python train.py --loss="softmax" --text_encoder_layers=6 --text_encoder_positions="learned" --lr_schedule="wsd_sqrt"
Rows from block 2 of the image encoder of a small contrastive image-text model, named by matrix and row number. Rows with one number belong to one neuron. Each number is 128 + 24 x the weight over its row's rms, rounded and kept within 0 to 255. All counts start at 0. Numbers have three digits each.
After each neuron's rows are labels from the 100 images, of 14848, where the neuron reaches its highest value: "colour at peak" is the nearest of a few named colours to the mean colour under the peak; "peak on" is the class under the peak. Only what is clearly more common there than usual is listed. The data: single toy objects rendered from many sides on busy backdrops. In brackets: how many of the 100, against the usual share in percent.
# fc1: MLP up (encoder.blocks.2.mlp.fc1.weight, 320x80), inputs 0-79
# fc2: MLP down (encoder.blocks.2.mlp.fc2.weight, 80x320, transposed), outputs 0-79

fc1.40:161102147089135125138125088122099122150086097137119120186130140120044083098159090142138133138134149123101127131139167171127132129131139131125137134141150088155105116120138141129119108127151112137119131162139123165139161114161128136153068118
fc2.40:125115082190146138075174151085103145154163129086135111128113145101108154142152122118142136137147143140123122122087093108160126128113095133160111099125095152147110107145123135129134148111175145137129146086104126103147118183142115130104128156
colour at peak: black (61 vs 14.9)
peak on: part in the main colour (55 vs 17.3)

fc1.60:153169117143109137144102121174148101111130115121111163097141095118173120131119145130097134096146116131115121115149088123116118161097069139123108170134130172103097150100158133102116129119190129164104144120109143153107108112169141163107146118
fc2.60:116157138105100158138133105111126143155106133126111084108114125176126154082122164133078122107125173133108108140123131148138152120115160110075118146131111110146141120147176088099133148139111088092096164175151120126163104136101137093141125127
colour at peak: white (46 vs 5.4); pink (28 vs 10.3)
peak on: part in the main colour (61 vs 17.3)

fc1.84:118108148117118164124162132140117118115144115117124137078147130151090170071161136172130113134138119146055120148121132134126122113117091127123153122127151114138146160109113133111129142090099088148162138165109145116172158101148075149113155128
fc2.84:112116117122115065140150164134141124118127147125101126102118150158156129117169123141162141111124136072129117131085122090117160143112086161169153107093121153108110138124109156121109134142090091129130139109125192101168115137131140157139164156
colour at peak: grey (78 vs 30.8)
peak on: part in the main colour (39 vs 17.3)

fc1.68:095133153144130152083091066143136170145085136159135116116116137147106102142090120133112128159176109172152153150106130114170100152128115098114093111104145162111118125146104144127175101124148106153148133095156113139119116140146135141130088126
fc2.68:134107120152146134125111128175120112146165140088093150140100161112139116142142118127110161062137088138125111161154099128106153133154128174136137146157125129143135112174117113130111107102165116086124127163145165092147091117137132090124128179
colour at peak: white (83 vs 5.4)
peak on: part in the main colour (69 vs 17.3)

fc1.37:126096120142121079077130144123144132115156152158117130128141150132163143150116132090139129081096121133153144156118183118092102166124132089139133107142085110122159140118185148133131156114137128101108101117105123141073153163158126145144104107
fc2.37:123143173175107089167104135121102166127115124087145105135101160131133125160129141136123115135136151147163119138115093173147132121134117110153113121120128100125067111141076117092137118123161140151137128139127190106127071115158127109124100106
colour at peak: blue (39 vs 1.2)
peak on: part in the main colour (70 vs 17.3); part in the second colour (26 vs 2.8)

fc1.271:125150137102122162112140077147124134151141122086157152096112105142100168164126117109152140160114129168157121077132133140121128131096111155126118112052145103094097149141195149112146162132127144107129107147133084128132126126133156119126120125
fc2.271:143138099152123126153129138175109134150105148146117090106101165100153108097108150092090125107129125148114140165131139137115131107127153112123139116153158162140145120135028125102104093129129102114149184116133115148120128125109090154108140119
colour at peak: cyan (55 vs 2.1); blue (43 vs 1.2)
peak on: part in the main colour (79 vs 17.3)

fc1.150:151119138137123135085132077063169109121129105122099179137150105130102157136141111126157140136127111113161097146107116131141126148115123087116147163068130131117142130141172148123156152142106132169126097162144107175137096111128123085126137126
fc2.150:127134093085093117104128150140090108160138143127159154147137110131123102142124113103098102194140153138120100089153145110156124156163102102121114109125138085126110178161114129103138120099135134091085109124139159155105161118117125129166096141
colour at peak: grey (73 vs 30.8)
peak on: part in the main colour (60 vs 17.3)

fc1.23:088160102163083124148114124140124100137085133150125081130146132056133136131119130161108114125148128153098095173155114131121155130156134120129154142158125167157120109096091109121126099143136127119156144101108168165109151111122106173121116149
fc2.23:149135128128127166101083121158124138136176164110151131096146120100099122128126144161144109116102108123147126084160108139098126092112114105160168122131145092135157142154161090128108127102149165098148125112168138153091090091095164137112127141
colour at peak: red (97 vs 0.5)
peak on: part in the main colour (71 vs 17.3); part in the second colour (27 vs 2.8)

fc1.33:101133172120110126067142144103129139112173143085116146145135120145138122152141133090147111183165157122121077098113166139187103139107128117144107107098131120096116102142115148101121136091139132137139151183082138121125116132124136121147147130
fc2.33:167092151107139143153090107159130145153138156123159126137147144106089102097117099175125116082105097143155138103160099106069154122167107136120107158138126145117144154131179110126143093122151139095101108100139090107149130130126140138144122108
colour at peak: white (26 vs 5.4)
peak on: part in the main colour (51 vs 17.3)

fc1.26:097110165113089133118146168148151099124125151142113116175115113114120128130134117117086142125142106151143116109114176095150147145155101108114138133059124128120171074174143166149089115168101114110142126110148135158120103123142148146101140125
fc2.26:118159151130126138111128121094129151115192144087146119121135128107116111103115116104136164115122090146111160114153162156099143108156113157172097122144176173165149120116151124125125121140131122113131153150128099099099100107106077126180122164
colour at peak: grey (64 vs 30.8)
peak on: part in the main colour (45 vs 17.3)

fc1.260:128112112121137116151138120153101127130117143122094143131157151154115146064129136138096112161095136124087135108090133186155160115141126120129125080164110162151148132072140163121090093132109134133144159140147133172098130096139093121163117127
fc2.260:110157122178117096130125111163107092090105112129125131107138134146101146107104134125114124122102132095142153147108133123111169135104095128195155095105135148124109120110153198125114096102151135150128145141127136140105149119198152106148141154
colour at peak: brown (65 vs 25.7)
peak on: part in the main colour (59 vs 17.3)

fc1.269:144130116146081123142115140121124121131117129116094096133145094133131100160153138139103159109104151103182130119150129137152158082118109144131119118109121112113112154112118133109178094121143111142089084143113125108122165122128172200156186118
fc2.269:061104158100144162134117155138152111127130131145133145145168167164135078091117135107161130146109121142120102097108120125172134134121118101115172193129131106136186128121136157115083112110148113104139107129124105137141111118154115113116099124
colour at peak: grey (89 vs 30.8)
peak on: part in the main colour (54 vs 17.3); white part (28 vs 0.8)

fc1.149:139104153123128108112135148137133137131170139112180115126115096137149134156113120099116132119175146124122089097149139123116171129118112187130106127095122080066121120143173116065137107150130161129138099128143138130122132162149101101157097154
fc2.149:088149092114111169128098086138151154174093155107078154131138141126098111148136125132115140127139118092148144168176106112130107128147132107122136131158084151149132122117075102191103138149135115125168113098134098143145137122110129139107108127
colour at peak: green (92 vs 4.9)
peak on: part in the main colour (72 vs 17.3)

fc1.147:127146102139123157132132141159150084113096192182137065113160105082160132124092153130126149172109118114117143121146125124123111151112128090097175120112136137099098137149114139146153084111123110116128131165134157146121111112143100143108120149
fc2.147:106124154150124146095087087145098161132161094131115176128106148172137150113128149109129152071146136137128138112158110178126117119138132149133082115178136126167125164165162108121118151155132110119131128148095121126074152123137128105149136147
colour at peak: pink (47 vs 10.3)
peak on: part in the main colour (37 vs 17.3)

fc1.0:103098149138130112092121119104164127155102164122096125083152143134128107148149157137095167131121148135090112125165134128137126115108095101096106140114158148139115124148124140099148135082145169173115130144111123168086144087187162114108129147
fc2.0:132116114163100144129113114127160123089135104153145113116112085118159176095141174194104099159116125128156114094112136133100151135105141128130151125090134129123119108113125125150126156135138118110094144149115155127184082162103105070138139130
colour at peak: white (64 vs 5.4); pink (31 vs 10.3)
peak on: part in the main colour (42 vs 17.3); white part (26 vs 0.8)

fc1.47:148145115147144134094148158128166155131148145101136132112117116134123130120145099108079156139076134107168138157159141178123163127100101144170128098104092108123148110162103097119132074142120105156081121135102118132116136106173109139146115157
fc2.47:119074133180112163104106161153159133127109120121082138115116130150108146121124110142155150115128133078127151124186153133125095155195121112092128172121154134117128140140092118123142105131116093145155160111134127153148153155123123118116130081
colour at peak: pink (33 vs 10.3)
peak on: part in the main colour (65 vs 17.3)

fc1.30:126139132136152113155120115137157122133098124143120141087160164120092141116120165131142104120100112138146140148147083095140134148104144191168134121123090152096146158104162120111099096123093114148107178171118139133092090156098135117105102145
fc2.30:128136154152110101126152136123128171129104161142137106131151113128096103148112101125101089114143135153161172142133092156115139107078084091150127138104143119141083074123127165101113095159132144121146122104159089111105094135126123159110155099
colour at peak: brown (56 vs 25.7)
peak on: part in the main colour (69 vs 17.3)

fc1.137:142160114150141133101152127150135170189123090113087131077143170092090117165137140123122140115124106108116159118140129113121168115125145143140088119133127113110138167137110167101137175093112145143132074116101110117134144106163104150132102135
fc2.137:125080144130087149131155117134136092112127159115099136129118136132131127129185119076113129118125078106135136122090145093172130141124119113111129147138140143152178122132162156118142171115138093166115148151107163099106096135138156099131101075
colour at peak: grey (76 vs 30.8)
peak on: part in the main colour (70 vs 17.3); white part (26 vs 0.8)

fc1.131:121098148116142148148156168173133115149139134155139116120125130112104129086116121146114142144116124135153140101113145128094139138127088119138117124153086176166151143052176109140095080111124101123137108163162098153108137114164115104139096131
fc2.131:090157156176133127148138123152153099118139122140104132112113110128100128132126134117124140123118124126110140126099132108124151144086117125217148084114129148123112142109145208110092121113114140127152125118154154156151119100182140142174149130
colour at peak: green (54 vs 4.9)
peak on: part in the main colour (50 vs 17.3)

fc1.305:110143169148143157109154066070113122127127107117127097130153110115126150116112164160119137129131091151098148172125109136110146115137104099116162132144159114159134112110083123131110097121138168105087148132134117151131101132126125189141178132
fc2.305:108148111114117104150081155152140145098120154121121111132141094090131135151121153114126123138092153137105135178117110108107090118151107140167091112142145138135132101158142139149153139125128113108153190095108199119081125088156136127155141120
colour at peak: orange (32 vs 0.6)
peak on: part in the main colour (42 vs 17.3); part in the second colour (39 vs 2.8)

fc1.242:116195131152140090151165128087150163091122107119144131097110113119140159171120110086114107176103153108122167161130095114150144138126136157123110134113101115112103124130148117136112133082094116132178162142110104157096128134117147129108151140
fc2.242:169125108162120126146163133102152128131102115151068125154157100133123141162118130138143088109093106178120173079119185121122155118095110122167098129135136176110128111154094167116133138123104113100166117154134143136147147117134133120122120137
colour at peak: pink (44 vs 10.3)
peak on: part in the main colour (77 vs 17.3)

fc1.299:148114130132120110150122108144142140131152136121126111125098152136144127174118141111108139214104153069079157097139119101125102113130115132133099138126126157119089121122160121120179120097150142163090163131150104178106119139154131104109104122
fc2.299:142134139168140115142140123120108135118108103134122098149137143078141167134119162137134114113132158128156096139115123142101127167136124126177141096142104057120170122128151111086135174179130104105131067144130123097125114154108112134159164129
colour at peak: black (50 vs 14.9); green (26 vs 4.9)
peak on: part in the main colour (58 vs 17.3)

fc1.29:117127132132155127163102055117111126149135147095125103122133129126113148084167126142165106131104093121153133094114115144147129128122103137161080127135125125105155122159193108146098124121157122135164166115132127096135100118158178163091123130
fc2.29:115161107129138110111112102135130142143112178085141093103109125171135125121142159129093133131107137151143155110157128140160102131100121103138097117171131116119147142119126095167113140144159099105181088058119100126122146125123170140133176114
colour at peak: cyan (78 vs 2.1)
peak on: part in the main colour (63 vs 17.3); part in the second colour (34 vs 2.8)

fc1.146:127116168120110092089125118132165144153162141164083153102151141143100131119124069126145137168129103138123077168134150118184127138115102142146091101121098105114145088161100135128162105094153144151137123127151130096160130110128135134121114141
fc2.146:142117131123136129074090112195143186145129147121126136158111138133118133142145110143082164098161115147080115141166114131164159127131114161114168148131111135142145125115098112152123087119147140103100122131143125073150139166127090113137141115
colour at peak: white (67 vs 5.4)
peak on: part in the main colour (42 vs 17.3); white part (41 vs 0.8)

fc1.126:115114132121143146167132127157105089143101127157103125110150115153101175108132124118118134151143107131125155120116179151138168118126133105122120098122127097154091160036151116148108173130130130102116133115104142141101129127145130168152075144
fc2.126:119114156169144085152118134154149070164121138147122122133139100135112149056119114132130152147155121159130110091130123121161150117093098115162145118124139134111139164123124157100099149148125159156127098169097150111111153117154169171126112134
colour at peak: black (47 vs 14.9)
peak on: part in the main colour (85 vs 17.3)

fc1.263:124121150140082149151141187100141060152141177122104123137107156150116121108126124128148116152138148153108125125087140115115176135076085099102094149115111148134130145123137098136116140154083147124172147131112146111094134107154132127132117155
fc2.263:157168135164125102129124102139145095117150093146134118127153106116138119105086125139133188116104123127138166105114131134098137124115143097186136089128106161145125122113146172110100117112140126137158136169143097121123115143211142107147097127
colour at peak: green (46 vs 4.9)
peak on: part in the main colour (58 vs 17.3)

fc1.156:131109134109088152122124127137145158129129151120109162109101098149120137122146126107134148113103112124158122162134152133155157104092128118095192128186119156100120137122131131098103104098153120133123090140085079101145150100152142194151120145
fc2.156:112120107130117171081143153133139117128109132135135144162173168120153123123128138164123104187096154179137147138138106145151111137169132129071155153117120117105145100123127148126114142165130090132101114124110129126115070089103119138115139079
colour at peak: white (30 vs 5.4); pink (29 vs 10.3)
peak on: part in the main colour (53 vs 17.3)

fc1.59:123156164109067117129170141117118130146170148098164102120108121138166162141159159102116137141117102135137152136137124135116106129113106134100132111102108103084193093136169160126134127154105120130153120173093124155095101102114135127112130099
fc2.59:101120134157122134162125124172131155134140094136136111137116105090150120087123105153107108130107156148147162098121125115095120133124115154126130138159135180114072154152075140083097173122137118102129131162109164088116147124104121146165093133
colour at peak: cyan (29 vs 2.1)
peak on: part in the main colour (71 vs 17.3)

fc1.45:112087141142126134158106114215150136147141136134168136086118153131150152122059126106124150152142098131109125102101094094102115147121078129132159134135168124114170122162154111112114101168106128154135122123145130108104121116117139141130115130
fc2.45:136133181131093149066103122166130128147145122088127081154112133147148110138153141126074155095101123121123113165143121126147153116129130129159100104088119120129122133134129127148153154142181090092125127163096113138093114182114114126118122150
colour at peak: cyan (32 vs 2.1)
peak on: part in the main colour (63 vs 17.3)

fc1.104:133060143135134145112092124201150093148141159122144148085109131133131137096080151118134123114166091128113119068098114105148123139144101112137149125151135168090158110163174139134111116153148138123125107125148132127127091126143128123139131144
fc2.104:139140171162092141084126111140152143170146173087128112155094105145145103138132157141115145102128111115110124117159117121147161110116134140171071104094165073153115152110165116145123115128149095114138126163121112158106151147102124108125118140
colour at peak: cyan (46 vs 2.1)
peak on: part in the main colour (49 vs 17.3); part in the second colour (29 vs 2.8)

fc1.251:181184102144119134127141169103129063086141112160108150103132142142116163126153119132117102095165134132094171157143151118107135116129103106115153134128105120123112089120137106128162121116121131115156125151165159136073121113137080118144127143
fc2.251:125112125158073106130112153125145151133085083133137163156153134110144109179123107127101146140112125125075165133163116127138120104142162151139163118094121132105102118135150101130162106133063112106111100124137102154142157155133155140162096137
colour at peak: purple (83 vs 2.7)
peak on: part in the main colour (70 vs 17.3); part in the second colour (30 vs 2.8)

fc1.48:160117131122143139163125119073109129102163133131143165144137139116113137146123127128153120135143115107085091087082137120115140150111101083143151098102166148143139090128196173124148173125105109120112146157162132101121126099119148127131139086
fc2.48:132081124077123145105107143130113165157184138113127145159120062114105128109168134139136101124121122121131142127114167108122113166112129151067113125111141102152133163158123094133104100164097133156105119158115117146140112135118181111114113126
colour at peak: black (90 vs 14.9)
peak on: dark part (29 vs 1.3)

fc1.296:107190135164140102108136110159131099103155121147151140101162124151127139125116126113158167111101112138136091209110094098123129161147144129135094129128119166122115126107118138141100127119131117136145178123093127119101124056111139145137114123
fc2.296:123099126138084125090144104126118169137109149147102151159099113120128111119150106107098100120090162136117174156124107125153104140136098105154103119131136126162118081150132134145173157178140120102121145148087166137108124165160114135091098155
colour at peak: white (33 vs 5.4); pink (33 vs 10.3)
peak on: part in the main colour (56 vs 17.3)

fc1.109:147088148140116145124140162144144100135181122086124155093074141138150148139130153087113122133181081167120113100122139122114150125121101117109111158134146113062099128126168121104151138137136130157158085135100141155133101106119143134153127131
fc2.109:120127115156104103082127133140108147153132138122143113122153112125188118173097121181113115094092164128119159157129111114137126083111144088116100104104146152120130159150159132133113110100096108109123175159148141115091109147107161149124089121
colour at peak: blue (54 vs 1.2); cyan (28 vs 2.1)
peak on: part in the main colour (64 vs 17.3); part in the second colour (32 vs 2.8)

fc1.283:112126170122118147118153157132160137083149151091122134141127111100119116098109153098158131137168159115078121143101153122116136103135121169133118126133172126108138095110114155129102091098151154135099191139100134067147115170139123146118123113
fc2.283:164104125117120095071138170118141096117147121094165156117138140151144154155096129109106158122124172127125127091141113124143152144096137135107159136088179102118129139153163106087132139137105140101120114117136086139095156122110108112176164111
colour at peak: yellow (48 vs 0.8); green (44 vs 4.9)
peak on: part in the main colour (55 vs 17.3)

fc1.293:163119131127121090113142130098132132144138137111125093132120118097163136092133105097156143142137114106150128173098137130108174115104126168163139150097105132092136126116134121105206162139135076108172133106125120130137136182125124124102084145
fc2.293:136111126121127129140121123132116091122111120148122157145120108126127143104109127131089084128124121098118120126119107062116128181149123141134122110164135143127134130127144102128118151125083169200116101155134128143157193114181111121166183129
colour at peak: brown (81 vs 25.7)
peak on: part in the main colour (75 vs 17.3)

fc1.266:135126159161162126132120132186108141135161145100175151087110161176150140151042144092123136135130108131102141147115103107115109152106129121105141115148126107067134125135152122105144121132085123147137124118161133123106098121096123150147122131
fc2.266:131124130151090113089127112154155152153125128126163084164141132151141122149161122145106162140109144096132136148139067120170141128118089130137093130099108135096141130157141117137167145142144078112113138144082119124084142159147127099101073125
colour at peak: white (40 vs 5.4); pink (34 vs 10.3)
peak on: part in the main colour (61 vs 17.3); white part (26 vs 0.8)

fc1.75:096127106149124087125128141108131143099140122110099116055157133124184143161109145089149135125156087123155121145178119143127149102133138075125117135109116171116153154108156138129109118114120134122145126140132134121098127123100129157145203110
fc2.75:158167136161147127134176158125092144164124118134188141132120128097090112140112148121132068163116167129134134126125073096125118127117108146136114128152105150123107151136139141153156157104113130100118142123162158112119104169125104087093095149
colour at peak: green (56 vs 4.9)
peak on: part in the main colour (73 vs 17.3)

fc1.42:111119181180175113108110138115139108102098095165112090108139145122140177147133151145120119133156160066140104139124136120142138101135110115158137126154102126130151093108112111130150108140128125141150166112121126099127091138165093162082113151
fc2.42:155164119108113146182145134143116123131114162108147067158097105129170117129123106061100131147145099179102125150093153141123152113144127147118084139147111116115139102131100142109143071111096134133132147127149138102151133150131127114145163113
colour at peak: orange (33 vs 0.6)
peak on: part in the main colour (54 vs 17.3)

fc1.297:120124131147156146119146147148105146122163129142125121123125091131093133108121146124095110146092148153102140113180140113140137135147127149142132102134115115151079120141136168127171126080128113157113152102125142173120102132145147104036075131
fc2.297:166172141167157129137191093118108144129125089129141127106145122104124096120104140110129123128085128122111082138129123090117151194159116144149148143150142126106122149123099130160119133127110137126164151110129126077151105139142085178099112125
colour at peak: blue (33 vs 1.2)
peak on: part in the main colour (91 vs 17.3)

fc1.1:096147125134106164121106149117079120141184105144098128117136159132136176090147130148147182107090127158103169143096138122129118139076141131115101120134140129083144100132120080104145118115146125149095143125151151131154172127154103108127107141
fc2.1:155104127130127072140129123118132156082130131128129141172163140151112100143157092157113103136163104139132140112117107129176105087137110146145126138113116167112094123142176115129133127114071110083146118115103151152119083122118137175167113108
colour at peak: purple (25 vs 2.7)
peak on: part in the main colour (52 vs 17.3)

fc1.27:095115146093117101087151129149083144109132167128134086141131123140119153170096151111136118128163124139149115156129183109141117077098169124090121102128106177123125140127164111155118115152126117164121115085168162149088124126132118130125116147
fc2.27:123094191134121162131125162083115168164144130100124122151127123116113152138096099177155117107160110105135132080142129106109119124132153157150162108105125116118131105148121111113130115159119102148141129164099144169115146113135162089078088125
colour at peak: orange (25 vs 0.6)
peak on: part in the main colour (55 vs 17.3)

fc1.102:135150099151102132120159127118087095109124127159155133147145113084135104110097152139109121131091113141128086106102098154121136162129109119190110099150110124119195150145203126137125159117121123109104131146110145157120110144101144133115153149
fc2.102:161139136092104116145129129138083159130155157137120076098084125142125108108165105080127118123093146148119177118059111122147123125150154107118137155075143127115128139149090119109107136113111112148170124140121171142115151126139102135119162140
colour at peak: black (41 vs 14.9)
peak on: part in the main colour (73 vs 17.3)

fc1.38:150147183098112139146177133129128113070171165134117094106106130163133132105166124147126133152094105107087123108104092155132148115100111081141105129138151155167121148109119107145119126155118150126151114123141101135076151108149110155117149143
fc2.38:119146153193128091164121120105126109115098128126115120111131113125134137119114142112102139109123112155123128147125131122097151102130104113198157101140117102148131126132148227113112113112097128158156131137161132148123155138167137111178115129
colour at peak: green (58 vs 4.9)
peak on: part in the main colour (37 vs 17.3)

fc1.151:107103144117139115142152119134099122163126118176114130143100157106078101159125141117136139122101155207135151124159120134120143104093123103139093123123181114126098149124127131143154105126147116165098145123136144109102145095144144101163062131
fc2.151:138193144176149163107142129112154136147118128131135161133132121140135117114125124121129102142146108146104130112125150138146101158148153105136147150119093174133133154129125086099112145164112161136074125079114129066110158156106122178105117157
colour at peak: brown (61 vs 25.7)
peak on: part in the main colour (81 vs 17.3)

fc1.143:106152087158101088098114122194174134096145148133168124077141138138143177168081152081111125115152106120141139144119127151120119127144106137145138097126128159090171132141120098122137130162107130160131125117118134110104125105094120141139111132
fc2.143:149119141144116161090135117134115204175129131110108111137097120103160155151112110140103094097064149141108098136137083109129160124121101142134120145096156121134127107152129137146164140156129130104117143165084136167132095160127118147120105138
colour at peak: pink (31 vs 10.3)
peak on: part in the main colour (73 vs 17.3)

fc1.98:163120184087134119115121127095130120092099101104138114133124134129127121175103112127164100132107123092124117136180075101114102155164124133135104138149128141117117145142127157145155116130145154118147074139119150120125113161157142160152063161
fc2.98:092128091147144112125135162164175088134169141144118126119118113115157131135157098122115148131145112155145113086096149133130127111110132082099117113074136144154119117131150103121112142140102112116096109108125167131127185124112153076125189114
colour at peak: grey (68 vs 30.8)
peak on: part in the main colour (38 vs 17.3)

fc1.31:131195131104142138125142093133127141126158121142106144143129118094110123104125133106119118139083186106124158157132061120135125120099140126152102102142141147139128134092164158156144125150166120123135170095114077137109116151119090140164090124
fc2.31:078140151110134133107133157152125123101141106134119135123157084153124151118106103166142089129159124134121132176113120134147099116074170108185158080148138180126087115131161134108142155089134140139142148101115136159142132128143106098131138108
colour at peak: brown (73 vs 25.7)
peak on: part in the main colour (50 vs 17.3)

fc1.289:114090126148134103143124135120094109131134157116124071135116147082118114094147170073106167161114103134153106147154123143113132141111115171108109106151103185095144110122144163121121120140110117131103140179169126154120127165135136161122142102
fc2.289:089145141170118107123109135137140111121100146139114125130139098120107113110130159122136126158167141125133126171107102102105157114147110137180188129128127138137083118112161171121132121104116143153107115171175094147100162131192149127155154137
colour at peak: yellow (29 vs 0.8)
peak on: part in the main colour (55 vs 17.3); part in the second colour (29 vs 2.8)

fc1.19:103153128169088142160129141158120121138168171129122137134101151130107106128103179123107138170135162141119170109107110093154108155104145115123136097106096162084101122109134105141179096113138115146100137120138118132100109160145128120080106159
fc2.19:151177165151157113150142098138140141107114128125117143132158136102124124145157091158137111081121127156120080160135115145087145123116110145166109131131124114133118118152162114096108112172111110098113049172137096157115127098114121154142146132
colour at peak: pink (33 vs 10.3)
peak on: part in the main colour (78 vs 17.3)

fc1.72:131113138105152108109151111124129128134138128102107150145105125171098143151108098122116140203119085134139108165127159129154162113113105117132053114147099145111106116141113132121161147114174129089153125112135112094153159104183127132125143131
fc2.72:135125153128132110121078115147165160136158107142146146130123178116134135126163141164094173101152127126088123112171120085119138112110137174118190126128133134126131109112117137087156088075114147090114123136122151153094109117123140123128163102
colour at peak: grey (88 vs 30.8)
peak on: white part (30 vs 0.8)

fc1.58:129113157134106135129110109123115152107143156096174138123128103132096121167107124134127153156072124139119124093127129101138117132127095136138186135098139158119102126151133074125122136133109125128115091120214153150118181092137122100142153137
fc2.58:135121122129130136117148145144129086129165131119128111152181124143159091159099148070163136117159106148086130122098155164139113078095135145117057118145131087124127149134104129140105112143132144110121157124100137109120102136109090173112130108
colour at peak: purple (72 vs 2.7)
peak on: part in the main colour (48 vs 17.3)

fc1.15:158060163133086130154134133178155132130157102096107153081102133115128121142121140107154131099139132138138110090173123108125134148102106130115098123092155102080116126136192112125139132136105157127145136133129141115176151166142120112127105140
fc2.15:116160069134097126138112089128109119158121158142128115102124126133139118134115179139097139092137086092103162165146130136135124101121127082123114122132090154140135115101131101175111145132081103133189136142124147179118137150101130141120087125
colour at peak: cyan (81 vs 2.1)
peak on: part in the main colour (67 vs 17.3); part in the second colour (27 vs 2.8)